config = dict(
    crop_scale_min=1,
    batch_size=64,
    warmup_steps=130,
    weight_decay=0.2,
)
Rows from block 5, named by matrix and row number. Each number is 128 + 24 x the weight over its row's rms, rounded and kept within 0 to 255. All counts start at 0. Numbers have three digits each. After the name is the row's rms in percent of the matrix's.
# bp10: pool branch pointwise conv (model.blocks.5.bp.1.0.weight, 80x640x1x1), inputs 214-320
bp10.0 107:121148133123122102133100150102150083125119143144105178092110115113135180127151145135089114166151117127090121135154128099109100144134155109103072129127108126091148122100129156114168146119125128097120121134100125119102062105093088103122131106136108131107101135177120154133090126151129113172107130139121112117141097102142130
bp10.1 103:130128122143141130136153120160128123142167131128130112096117137133168152172142150151198134132127160134159138161131139165115129116130147139104134145135125158142127145135144163128128124147143147091104136141132141137120106123066129170131147132120132124128109132147118149113149118130101134168143141153135119124108138143168151
bp10.2 094:117107138135097122103104130123099125132139125158123139101168112135150150089128135120103119134131139149104133125124108113127131151129142100093158130122149034089136131116121068119130160141138161129117121178138115128141112085109114110152092119123141130134115120119138109171141135100117150102114163157124086102140081149142120
bp10.3 098:129136126118135120150125124146119135127124153139136164153122125141155143156146121129121151157131062132139131120153111135146114124152112105133121104136108095158085133128151131148107128127102120132135150123144157187165129152118104128138132139126159117128093111156131139143106143106135133113154127060161096133094105157152151
bp10.4 096:135151097130070118117137143158113129179088138151148141151110110132109123129129113108121105116100155158135174145122136162121103132096131139123150135099169146177118137107134113109122107085113170126164136137136125153128122124145123131151098136085155119127134109067100112106089125123145088114136180139116124116117073114136073
bp10.5 099:126151137109140119137124159135112101154162145103128135080155109113176141130137153118089136104142126127118071137131139114121124133143134117113120144119146119140133134115103147130151155118118098131097124118123132110103119118124119126136100117106128119099140130083113110179100145139160141129102117141119079169102115123144125
bp10.6 109:134140117111108104121074141133148149109138113142130114132117161130130154125126120130096117151065066072099083124140108120143109141095128136104075163171098109131132126131104109138137118117146140141134162128131108144138060137132143123091119120125130135157131100109114129109084125090131106109125115128162154125141087113126140
bp10.7 095:133112106149159104106134154130167112113121157115089106147131150105127159143117175106086123104098138132111098144150154139129134104123110164124093188186144157155146139172123168128128145164111140124153151135142169129148134126113173150127139152137145133132122125095111159177114123154147129152138128148146088112128135162155122
bp10.8 102:130136133137129130114145081136103107125145131161115113147108106147085121133115131157118104149093142089097059121141146142095126133155124120121112097109113161142100157130153150132125101130123137137121119139132192111124122129092127130091150107123151143124073119128145105119170146129125159159112108140089123089117136119153119
bp10.9 101:148132103183121093132141091132084104135081116199091118091131144129129142130151113138142159240141126146172154121129124130116140123095127185151093129092098152095105109127124101118137122100103149110111155128100153118113112129146105142137136110170125138109138117161134131121129126120107091168110130153141210120100115126145137
bp10.10 101:109134119146125132099126087128138138156136147144160154149116142097148091139132120151170130120120176146124168134139105146099121106146127120138162132117114120090114101134118138126105105110108127124082131103110113140122125090073139141180107165114136123106137112077123127120124105122131117144131136092122110118087110128119096
bp10.11 095:089085111119092120135119182116124103142097129111133123114112135141111133161112123141105127108134098128074181128143109130130123103101121106107109098104123102102174107126139131150125144121111112072143144157122141146126128127098141095116119134146140147095148089113148107123100163127110105114147157149123102109182107137131129
bp10.12 098:170121142111126129188104140112135129095135119141126097130100146154130131124114141126185100150134111138113143122107134166093113156142129115118109103123104089168152145138133137119146127162146122090145127132098139115151137138104100130082134140143137126129119169133165137138159120136139158124126151124128168107145145158155133
bp10.13 098:102106143121119118113108120139114133143093126138121134138115127130141143115140086122119108115112135153115095117107132088147104126130142113146129146113152109129088118130115122124116097115129119142109129108130110129137108141138151121128101131113116100120140131141105125095131147162146155140150099101129146146142114130119133
bp10.14 100:124130108108149130068108155105063100135100120118107149123053092101144143114157101121148158107150104101113124138140126150114132128097109132128115101120124105103150095128135132127099118138150124078130142098114154097121100131130096106150103092112145137128128136142094161131103101120113110121137117126088119112126092112141129
bp10.15 097:116117123143125137120131126155115094124145178136121156111104163134109100135143079114156164093155100095107123086138099154126134108158165155087195112095114127162148142124171123147124040124121102122114127136163147118110157125137146136137099132112133115123116147129143095110148128115154120122133161140102086094074106126117110
bp10.16 102:124164131152112080091118113134065136145099133155156187127116120136151121138150145139142142134140144171125179122146163143135119097114133134111132098115102138140111122126151096137096149120122141105139141127138133155131136089096143143135088116105128140086156103128124129133092109137148105140133156134118139127074078146139104
bp10.17 092:098124124133111172151138105131201091108138128136126126064100167135160176148100118124131120128120128150122139120125107061131117130128147114100102130107136129182119136114134163122120103127124120152162135144119140160116175093126152119120151128126161152112150126110131161123107124121110133123143130185151120133189155120122114
bp10.18 105:123131167140144141135122092145135174106078156121110103102135118122113128136135147107117117121150094116101057131149118124150122100117146124112129116141130094099162137123117108130131139062103145133141148133061139125156180123150100139129117151130150109086143132144132129136128143145142152103093130082121116090141119154131144
bp10.19 096:141115154108124123124108113131094125150156134140094112112093133142169131111142148109094132109093111114112141132135139128130158158146144167155123147118116122177157108162129209140114148164096169162086131146126130126118157144139125142110132148142113141128133138140118119121106133172148152110151146120124103089144077120142142
bp10.20 093:110130100123101115133130115111172081132159118106114144092095125116119121101129106102130132118141088153174161152110169128112128082145121100098121102140092126081160146122120103122132118116163136080133109103140080124101068109123116078129099106114094128125128143150100110119090121133087071106116135110119143154121134102132164
bp10.21 095:151137125135131100113100181137138148135110092112121045127147115113123129104158139129105127150109164113078147133123108089132083141101151127154095104137151102120155110084112120155132138159097171170097137147132105113139100111208075107072098118136099115136126125090121126110133123139124101144107116126074105160122136133120096
bp10.22 098:163108119127162147126130047141132145084102119127140144174172112125077143097123136110108113122132130157153150134139135140126145140163151146157157113124127124111045125143142109099144143156163100112130115114111117103131116089094115112117112144153141155114165162154138112123145135142086139096139150135136122124105122132129126
bp10.23 095:112114096132120156137141119140113076154120145118123097122133129138173142167115129127089124107094113120140099117143102113121163147174097154124149178122138120163146140128139150135080132139143128122091147154088133103106069136111126097151135116143167135111088135152119130146137056141108131121120111162100126134091149131111101
bp10.24 090:129121104136176130155133165103078107095142140151119121167111132112099110151099112129115124120130143139151134109127106132134123110110124112120188125132156126117136127155122129122122136144115130100086124137138107107118144112132178131103141110164138137131143107078143141185112148138135148147135123112145122196149118118097100
bp10.25 098:123136118117137117116129164122109132132117125100115148155128127137156140129100159119128125110142115125139174127142146142153113135112126143133111104179125136137134117122124121143101092136135102145152144096110094126141143118183141127095113135147151126123127133112128173168095101120157094120133123077140096143100131166112134
bp10.26 108:116131142107104130135134207108117106122109124107107151129105158128139153175104146088098120094110086125139119147140142120128114158134142146149092153142141152165154112142101175134128122144104116127094137147125151129127122147102124115116115147170109126146114107154123132134137153119136118122129116105132135114158110110143107
bp10.27 104:120132141147104117128135112107129123111137122153131139160139129117178122115152182120148091129139129133142138102161157124140140120151133111113148135163138113115132182134131201139145185121130131121108152135134154098153104143094123126114120091138103164088134184105137153161156112125141140120126100124109146101151151140126119
bp10.28 100:129150151126155124073104175095129113118115132134123139180121113110074184131120070105144107150095120138145153165142135112143139137109125116141103096112137111116129118140108119140140115146166138115196137144146155120142135114116134148108108153097128099115166139158079169100135121134138205107122162149101164135164148162148145
bp10.29 100:135132145129091163152141133109114108150126114106112105124120117144138153088141132095116100146087144147100148122149123123110126148126126143111082149121083128121173119116137169113150122147143135097146131150092149066150141134094108125084072104128121137110111103129106121108141139106124123135131145152165111081153084135141125
bp10.30 094:128142099135132099162152113119134138101081110128140118124153125145119140106114154124132119133100108102132137128142142125136139106122130139126079091135136150073112128141123120122174133131103146086193129095102098117155154102164105109104128127145137110091116160119101142125127122137151110163118146112167105117123123151135126
bp10.31 105:131139147084130138159138105128127121091095109133138114146112126125102130136101128145121087117071109106136092128124151115130096134147129140138101119127118108118130115110130120144152096120102106115119124100117138115139160143105143116085096105138147121129135145113170110143176166118131163126112115056125155139127097150133125
bp10.32 100:125118124072142140124152147129083128141094114112126116138131146127132136095126119122183136138108127116127158140107156107128183135137175161137142133144142137151147119147121122136161119146141114128125121113147099132112172142141077089137155129112144137114118179090105126090106126128155116185124127159128115082096096161143135
bp10.33 100:104116147139154124137126080135143155136112118141098148129168101133120139122138104132111134158129086150108078128130120107143094119106163098125116100107126089079154113145095089119116147128110170130129131132082162165125107114156141151147115133144120119096131203134185142128144106129144184110102135100140135132126131156133131
bp10.34 109:129137133136130102136108175162132190157119137132151131115128131141150135150156119142131143127147098120131147148120121137133132134125132149140142142133133127162145126133145127118117114131155130143138148122128132138117116127122115110145126141103071171118155121131130127128130114116157123120131159153124150135116173123132129
bp10.35 098:131154134120146071152121103172090123138090125122129124161148166150150145151132153145150154145114100131161158128138131101124140117133138125135089144126142133106139146152142109115115122131126109109151139131150121187131137096122101168104136117116177122103117145097093143106101095128124128110096114090145117129066066097147091
bp10.36 094:100114125134045119140139081152084152139130155150114146080091158153153141136141158109139103118129144118118110115104117135154127122129138116118160110113112127158125143129139148134120129120148130133130163127126154092148144144106162171126170139168145151115122120137140157129081109140113131146158164138136101075132136129120172
bp10.37 092:124152110136068149146126112114139119109163127125133129123104125132108105164104151166094140121124136200155134135114146121103169119111116126134090161108123130140172169136154198136120080159145125112100133125110156118132076129099136110142092133142149122132117114208098123113146112115118102109128162127137135121135200117139121
bp10.38 099:116105135109116138106090079165156094130116124125094159147122147127108161111113130106110136156096102100140112110146125137167185136134123130130153090107126124125082100104150136121154156132105156114137119110125124104120139145182095121110130118099126126121117173102132116104170116123111110069138105174128151127119148178099143
bp10.39 092:094118119119087088087133112155133110128130129131097182135121138146097092148154131099119137146150125131118145129139151155115125087135138136121143115127064144168061140117133116146120119142156127118132121138156128143122120099073131124132162126107147162103104123137060108128101147145079091144143144132139105111136089094139138
bp10.40 102:125122109124092128116137095107147134140180132119140150095085120128128059081148131147151112119131152156120140128121156105134112101099105121129124145128167094135119136124093138138133110111095160134120130113131115159153084121145148149152125154106114161120152114151152134137125130126124137127125144131184132159146149099109117
bp10.41 099:121112142120151106136109124149106120135137137124128158115126120123132089125140161131094121120133092112129119182115140129122152134153136134096124135136126111133154122132157126132132133146138131156130147116115161100115099126105086133139111150168134130112108133162081111119118132157134159099128112119112105073162078136140130
bp10.42 096:129125114136118117110113136145106141125088108136170128137087136128153120154116153133092149106130112151159141133128098146121077167093133131132153130123136112103171094129117121115091155129127131128125124131106139133142118133154113136127127146166142117133141131138137146131114089146122146068127187108123137156122135118122133
bp10.43 101:131098141111144102147124109128122147126120122123121142151146180127154139117136141135156156097101135097094132141105186165106123127118124116108106070164112157130114096099085087127111146154144097152147131120121122149130144143111091117119162154131110145148094133119092146113100104131147119154123114144170103081141080118131126
bp10.44 093:122123117126132112136123124088132139113142126111109154169115142118106131110115106117171111072102172097056143108124145143109164128071144132119129134128154088141083111153123113105097120142102128131113126101152090113121127133117089109109142125105140151111121174117133132122096146124156138114099159130154094091142143094137131
bp10.45 097:120077131132142155096061085118140180120156129126104099169132135128128107126140164126138120146089130120140138112122120116128168121109113147105155114079110119165119147104119162117134097155116129111143142120121139142130106143109081151127147129105143125144133132121105133121137115129108173136126154105157134134116194145119119
bp10.46 105:132126118118138123142109109097123141110128120118137131112133141103118127160125089113133146132118121154110144097133110140116134126152125103160164070129132148158117135134136124145110089122107077159126105115189136124147133079124163099137119116079155123159133147086163124108127145109118119134145131138146098119089138130142091
bp10.47 113:121128129124149147142137084117140156111149110130108119144143120158078116112119142124119127111112127119107107119120076126142155113145136094120087137141142131149089117155138160143109113149134141142127121127130130148153109137129128125134149114143136140146146137132118107135144148121097126124131141126147162128127106126121130
bp10.48 113:145133116129119110090130104147137165103154122114155114138129141122145109158176162150160123113134100130162146146118099150116132111157151177126159132107107133099111137128126093146134112122113152163111129145121130151130119133108115117107117147151129126133143147116135100102137148098113133105144130129114203156138136155147151
bp10.49 100:156130120141085149095138126133115126136145140126131107136150127140166137095125128136107133148142108151140124132143104119134102111137080124131181172147085117101115141150139087107139098124173135131097149158144100130084106132142141095136077103091130116155105099095125140095128115142136099128149109105094124130116122111124167
bp10.50 103:134117132153159105109153134140102153128063131127136108127124126126144153098120117166123110147186092105078169108118148122122095127112111106139122140132118138104157139110132112149110094094135090139127136113109158154123118145114105163133133194156085117128136136153161155112155095153096124164117118134142130142097128110125142
bp10.51 100:107142142121136135183168077143136138157117135096111110130179101143148131153149118139169152167134138105154104123143143124146130121126126096134102128137116121135149150134147154156120157115106121166155155155107156144153136149144118123124157153142138115134115126140127114136149130112134140118130136136138121138109133133146105
bp10.52 098:126119146103143170134099112160121140129107181118129099104151113144125127127145103113139098127080131120138108152125168152142137132127130141132174141126120116177162151073133120146143128109154160130116108171148127120115117155101136175110103141092126155130099111141161094137135088117104144134144118149117130126166105142162113
bp10.53 101:116124116113128103171135094124147147129139129118135119123143090132124131128134143151142135119102115101161111128132109150131110132129155120120137106128153147098084104135143146098110072110120116120093132119100148117145124150168124154120100108128122093139170109166170145118147124106093132160139143127147119151142101093144157
bp10.54 104:144159128138093105157120108109154129114117119125138123096156094105111104096129093124116135128101094152125130123110154150120171123092114138137141094147114120081091132107115113092115126056104137151139123132117106151141186147179140127119135117138125025130131128138091121092116162116113095090121100080136153129137129109115142
bp10.55 110:139127149107118119136138106123126163145111127120131130083124141146103131122137142099103118088098104135147125138125125147129137124096124151106122135102154128078100092099102109108121130084149134132138136142104123118133117145143120143134156148130140090122151120152108120111059142121120107139121153103143142112144130133133167
bp10.56 100:122134131108182091147110126156156067122147114130144128109096118129090134120126128128125150104123158073130099092128087097135095136093139185145145142129131117128134101131117129151156125139101123188130104125138125126123144167170160161103129162164135145100119155149149088127123145126132137140117135133125115141109106157125110
bp10.57 117:114164141144121115110111115132104087140146127114138145120129143142146130122141132109124119128136154130120121105109127101117155106113138125149143107116149140148048090168135145115120167124102123133128134149103116139147121142133124111159070131163124114118117134156092128138083133107130135113126149189146120113117104101106152
bp10.58 101:124130115127137133127153139119144152142147138063123147141114138137147116125128100111105094099093132128164108136121124175138093140141124144140169151158134150109122135113124104142112158107140124146136129138120093099131151136120129115123144143143091130119113144133113174141123123132128156160123115098115105147144136134111117
bp10.59 100:128090146136125117126142133174147104120103137179115128102118130186128130092122134122119144168147117093128112152145107113171165166110138146141139124126136098129129158122144119122142138135119117148191132117147111130122139146123180141138125128119089107128130124175182145132139170142133148126119109107153145090098149136128138
bp10.60 095:134104141127124148173133111124104180150127112130141144128134141128130124076125087133131146155100131095121161139148150157123116142133107136132107107129106159091181095144106129107130134140144119112162145118139123138135150133154131099141176136138143131176133170082137139143112147101152150128160118149121154155124154147114103
bp10.61 106:135136103154111127151138105135093154158114112123137131126127160123159131128142129144141146142154108136126133111109127154149132133124140148131104163146110172107115109139150092125093135104135129160103164131116092148111136140123063126152154143137121122176172090142124124083114108149140121140127136117138125129115128117134148
bp10.62 102:131114128109124121143112132118150125136145144105112122119150091113100136128131142105133118101134118116163130117129127100112085122120120103106113144106119127076146133106092132126139128090130082109108125138155125096153135071113149149125123150142158096110131152098098145139089114141128151126128119095089112151154138167131118
bp10.63 098:118138136131141125159125109145135123139129147159129100153130115124141153152119152141076142151134112107179117146129085119143123131143148146120123169103136132147137088122144123142154137182129129138111121147098121145113109144163141131134161136138127113111111132130138136142154083172138161125137139160121171125121098115135177
bp10.64 096:100146144105120125110124142148118160124163138114133137140109127117161133130139122142134164135112137165136191122129128193139120118080144094120103135127096184115148105126125140130145125099160144132139118099123142127119142127170129136145131128123132132113155121104149147118160074140139191147130118075092116154090105135146121
bp10.65 102:130147115143094133125138087133144170127126134101127127106127137129131096124104140119127122133159167127123161135108154130127122097105108113099137121132097150150104129107121135141111169128121129134122134116106135134122109082109150121133151127099126129104132117135154122123129124133117122145129147121106148088119154123098170
bp10.66 093:109141128127142107145161157128146123147106100139126113132163142132107102143134122101137150112129085132132120135104132118114109140113116140132085122124121148168163124150101091137116137125103127148164114100089128125117137124156091118134145099107115105141108122106104111156112138118168123132102100110096134115116157128133098
bp10.67 100:143139142132145122107134137118134110108100126116116088131132142096165141128113131140183146111113176099099148125143143144154111111132111122144103129146132093100093131148145117123130086088106158181114119085161097144143130136088135126100089150142114100181112098124139115118100120137157098172142094123111129123101104113124094
bp10.68 095:142139124133145099110157103137157140118135144183151163109135147164146091135150122139106106151182126180170156139120151145134107120120142128147138131131154165113108134143138138147117127142125124106143122134155140100157133157132141156135097104128153105157133156140120130161136102139125137102079144183109153105115189133137131
bp10.69 108:086120113113144147094149152121140134149074132111140117113112137151147092129122094119140129114125056127143123125133127114107130127114129129092153169108137098110097135093100104143150161082120140149138121125107136110101097098140136120168129134119153113129101169074107138169135105157143139096135120133118097094105158135138122
bp10.70 094:130106108145128139097075106128157129100137128145137162111101127133150139132139141119113118142135115169169189120141079100134129147115123156149160151116112080124155143107135151148119123158160114120125141136143123111141133157114095111161148129158116116130150135207161167152145138126114103091107106134132167150146174134097108
bp10.71 114:149110131116149150130169141134118149138107123117141125115133096124133106142133141120129140082144095173169157119121164139117105109130121107140129101134147133124117123101107127121117142080102154110167129118120115107147148152124097153133121132120150097111146143093143125139100116124129127141117092085131135129123148169128151
bp10.72 094:139130122146112129141153086117146144127150154143131135136128131130149123142135097093175181107117144156133144162130127116130166115129121132150191154134088109176152128141116141114116147138137152152099138148116099157113126125088147161163125139099124157120128115154134132104183123130119118127149175137137165125139128173109189
bp10.73 097:137131143126093161148152113127103132184118116126148150122156165127127191155132167158154143146177127137129151130172103117146109129102141111155150106146101130154098138126107180157104131123133113131115136151129164146152111116080111159127131147122156120144138108110146136177160162138090143118136150146129143144145069122118141
bp10.74 095:134119155106163117136124124140129098108170107132123154130122131110133105119111174138126127089130120100099075139124183183128111114110122111120136110127139125101119110118120118125105138130131136099123120124156103103163141104135122151085108127119136104109128157111094136155076103127134154138118091138140096113163133154128134
bp10.75 098:125123106124124136126151137107141140111134134107121081139181145128122101112135151123135149159120169100145172120134172128119100138134148128114121118150165171134171126126098103111112154136162161159163134136119076125130165132170090142141155130128106152099137105128151121078105145111203131122122148119156131155134117129102119
bp10.76 094:093127120152135142113165172137125125126158120095125078207165121114105140127154169150110137138145137118164170149155094135155121134137124148157107141173106143084153132138154154129134149140141134166117138168128091147135091152185145160138136151166138093150115109128128167133117110114121121167174114135075125197115130171103155
bp10.77 092:130117170135170182120116151140128098138141124113119125131146139112142127134116134147179094152073164138157129134175136129120145127139144162135123144162118138116147132131138122128134134103118205133135121141112168124150147185101105156121104145122119140166103088118154125161175160123169136162140089141161117137137117130169129
bp10.78 110:128112148124126144136135138141129157108121129119161122100133141127093139153131102115129131118159125171142140119130094158125109138125125138109131144109098134214085156088112131144135142110122140129109133132129133154127080041087139123125114151121103134100160139136121132125134106121095157106122189111121112112104118149117160
bp10.79 098:116128141110129156150074097121137095122137146124083161106143138124133159167128153130150094116121149139123153171142197124121157149122147111141130101126111148116144117108131118144107139151117119133099127125100123130135121140140136142117129122119137107125119116129161116137149133147136176110110094152174182106159097136134138